From a checkpoint of a small CTC audio transcriber: muon at rate 0.0079, 7400 steps.
Rows from block 2 of a small CTC audio transcriber, named by matrix and row number. Rows with one number belong to one channel. Each number is 500 + 50 x the weight over its row's rms, rounded and kept within 0 to 999. All counts start at 0. Numbers have three digits each.
After each channel's rows are labels from the 100 clips, of 14976, where the channel reaches its highest value: "lies over" is the class under the peak; "loudest band" is the band of the loudest frequency at the time of the peak. Only what is clearly more common there than usual is listed. The data: melodies that start on their tonic, played by one synthesised instrument. In brackets: how many of the 100, against the usual share in percent.
# convs0: first width-5 conv, stride 2 (model.blocks.2.convs.0.weight, 112x96x5, each kernel summed), inputs 0-95
# convs1: second width-5 conv (model.blocks.2.convs.1.weight, 112x112x5, transposed, each kernel summed), outputs 0-111

convs0.18:571500456512452546466513543452457491416533514501515457456517490527528496525464494455437504410483498505690435350594517541466531434453484481533510499536512486504510500501540382552543485521503449567487388483474399533556443486465485461443514513579597507466500489520488453568425433486493517436
convs1.18:525491421469478546465555416559496526433503466501505544484392481468359514454533463494486517509552496495485520480433571425460501499503407475516584491483590519533458453480439514518415472513546518493472519522501498501552449516428497528508447402612542477476506516440495457520370475484503491531490542426290456438555506467490509462541498598535
lies over: G#5 (36 vs 1.4)
loudest band: 500 to 1000 Hz (61 vs 26.6)

convs0.19:424458428499612490481511530477553514483502474461458470506548471424613493348449518444432565517535550490522460652445463506478541374499513510515465536479532479532554492487428466510484503571501537473578431485499487511449496498515445445465517484504500527461504400589541478466436483438385449518
convs1.19:438571527519554479499560557515484566447610493544482366570429600457467458540466485386442485577492502497480478542455468523571516409464574499575441506459557489516465499477483422504467490490480500449502604448501461538535476511533431558505530453510428453593493530525575469426372556521521470496421579474511458600534514466472459534538488471534
lies over: G4 (30 vs 2.2)
loudest band: 1000 to 2000 Hz (58 vs 14.4)

convs0.22:483473505516609450473482497529463463458495488590570564503512406459608443521531490424602512628457506496446569614477561532438555462488509455482500585522537524544365474435379498511465503532478500497475525499481567533524561421526527487480495496464424516447585504454488434514557485489453510482
convs1.22:577488442498474473474410416446562456441465485563505559510510497523643519601483447509525421388410431505454524495516536536527519477409526502517467488520495487557602460494461569551478462485478492522529500512436588522466494523528601481433429525471524541512485457528594558429527482579469489651555417470539529535573498503501557542508454478525
lies over: G4 (54 vs 2.2)
loudest band: 250 to 500 Hz (68 vs 26.1)

convs0.111:494503453582528488528474521422559437419443546429432466451512498498464522435524530529402557497510528471499547435619498491480557517507501381473564453533434524439552485467556525524515482526470632473543459381464434475473445546435516517526428455537594519528480435568497488522548378477479496497
convs1.111:482519542503502517480493556524472520450560506431542425408437532462423476494522370538487542525497388460495553500497494507500424369498462569446517565467536484528529473488484465502433519481447446469532387522533426494493497421540528545475565482613439450488382410503434498363452622462486475453466551473553499511534543520498456474458492475491
lies over: C#4 (32 vs 1.8)
loudest band: 1000 to 2000 Hz (35 vs 14.4)

convs0.75:545532454486458558505607514520477494571497524522513523388512443495516412475399553497510525519416453438529582437530546595495475486466543501455471440542415492532432447505515423483474385495547441528536519445479394479508503508497392419538506516538525465518392517484506487448491421552446458396
convs1.75:480540420494489571492544528467476465534505523511515557479470601502501548441504442637499501412557472508482502523507602492376499518460342510576565449480501506569485502526499555488384518496398464496508429486462497532556462470560489500521446423556458435464441439454564619537442506450515472532526574489489443534584451529521447502503565505529
lies over: A4 (34 vs 2.2)
loudest band: 250 to 500 Hz (81 vs 26.1)

convs0.87:323482480486518498498482512538459496424494495464532481497496563464431531520465483503486498451502476430571435456477521470485500499495430530495478542483571489514531420473514554552481557444437471546489250461472436529467504521485480494499538494497547440511458560444501477479471441639530494423
convs1.87:467476522508465465578482470593476456530548486540536461513487546580538452551467433440555549506496595517516428542524466568478503522491578479534570448516511527417506480476520470526474430430433448367517524522474528596435553514486525516492523436642494582537543504509548532419537424575478478430528521489332486471438454529542438516545442469512
lies over: D4 (32 vs 1.9)
loudest band: 500 to 1000 Hz (64 vs 26.6)

convs0.56:492520572534547514485526518478591647547410549502492564421529468520389553513557473616518503527496518471479578457536553455480470509616363459544566510432462575483512434414471508451525537549496485509545482403517495508514482461571517475569516477494514473394466494466443481541524447542493517491
convs1.56:474536591457570423574497558571499414483506441456453452517501492548490484505483502491653491476503469491465518500515414563463369493519522505409489447444573506516463506468562528504413450485371494511368430413503472529517489475485506429416514501494463525458452570545442433445463495515496512537545506512501562479516538403425541547560433550525
lies over: C#4 (75 vs 1.8)
loudest band: 250 to 500 Hz (71 vs 26.1)

convs0.35:368500503434492543454493468495546494571486509484530490458464570469489507427468557538465540579475475512470523490528548534539490491487500518530553459494432538512454436459562528496486495506461517529552706561427524542484549473491418632480534525471445485596505500446518452512607401539512429424
convs1.35:448482483507554540522543486476486519509429523411503487478441444409521437518489502609528416540501489527457433482488500703422512520537470469530527491488490476441436569463502404499444449566479443467537567529504522547462485479468580482420481429502582480496484442495514549525542451533482442533432432465610498478674459539503495516472528507496
lies over: A#4 (47 vs 2.2); A4 (31 vs 2.2)
loudest band: 250 to 500 Hz (67 vs 26.1)

convs0.65:473464521501551387494443517442507485495552451470540561543484461469485512478502511388455536480463504601478521600448472560489470489535434487480475550489478531550516485496464415454400433490537446544627431481479499482432520508475564435513440452451478555364481435476479579489481572611410538515
convs1.65:488550492477594488446485531496466540555555496572510429466500542507453485580407377444461599541446461428452479514505514420591411489501529529481464425490457561491496538485527571481583506314454476491483542467460459530476453473456468479430581493567430501533519555570604568568488492449481505510467481470428484540536509463511580483480445503506
lies over: F#4 (53 vs 2.1)
loudest band: 1000 to 2000 Hz (39 vs 14.4)

convs0.89:494415498528435503510519483538535431522549509495382466427459601469502551494518475477475566486484431482462332508532511449512523498414475519420477491503471470434419462508499672454564496507531472444469573444529440487571519472518388475504536458512400532509453459500460473526464483451459530555
convs1.89:456479446459502492427466464477511525504459399478559568520534562463308511482521473527501491499500479512482487521508408511527470536523551484521578580589431551390550597480492486470558560575479472611474541522504471536523579448543458517556372526555557482478469414556425541453436490516458495460506511462533401551500457509477473527511420508534
lies over: F#5 (39 vs 1.6)
loudest band: 500 to 1000 Hz (78 vs 26.6)

convs0.84:494425477508518552517556550368501487611494518478515499585499550503520525443561554484524486461615516554534527458530526499478530460518510517526558591378512467470513536578490473334500508498492546499477467531586493520463501473533564511498517443552492516519507439560484506431455535356375533495
convs1.84:494499442505528557550465510441498436491548523558477513389448509546438551459511448449495402460557386538492524545451483502485456525424510476501465504472437467518456420474533562458473543568382500528545498490462451520523373435420541457518408490496485463562515447380506600456486487451451572488460499544451524527484568488432457566449619444521
lies over: D#4 (30 vs 2)
loudest band: 250 to 500 Hz (62 vs 26.1)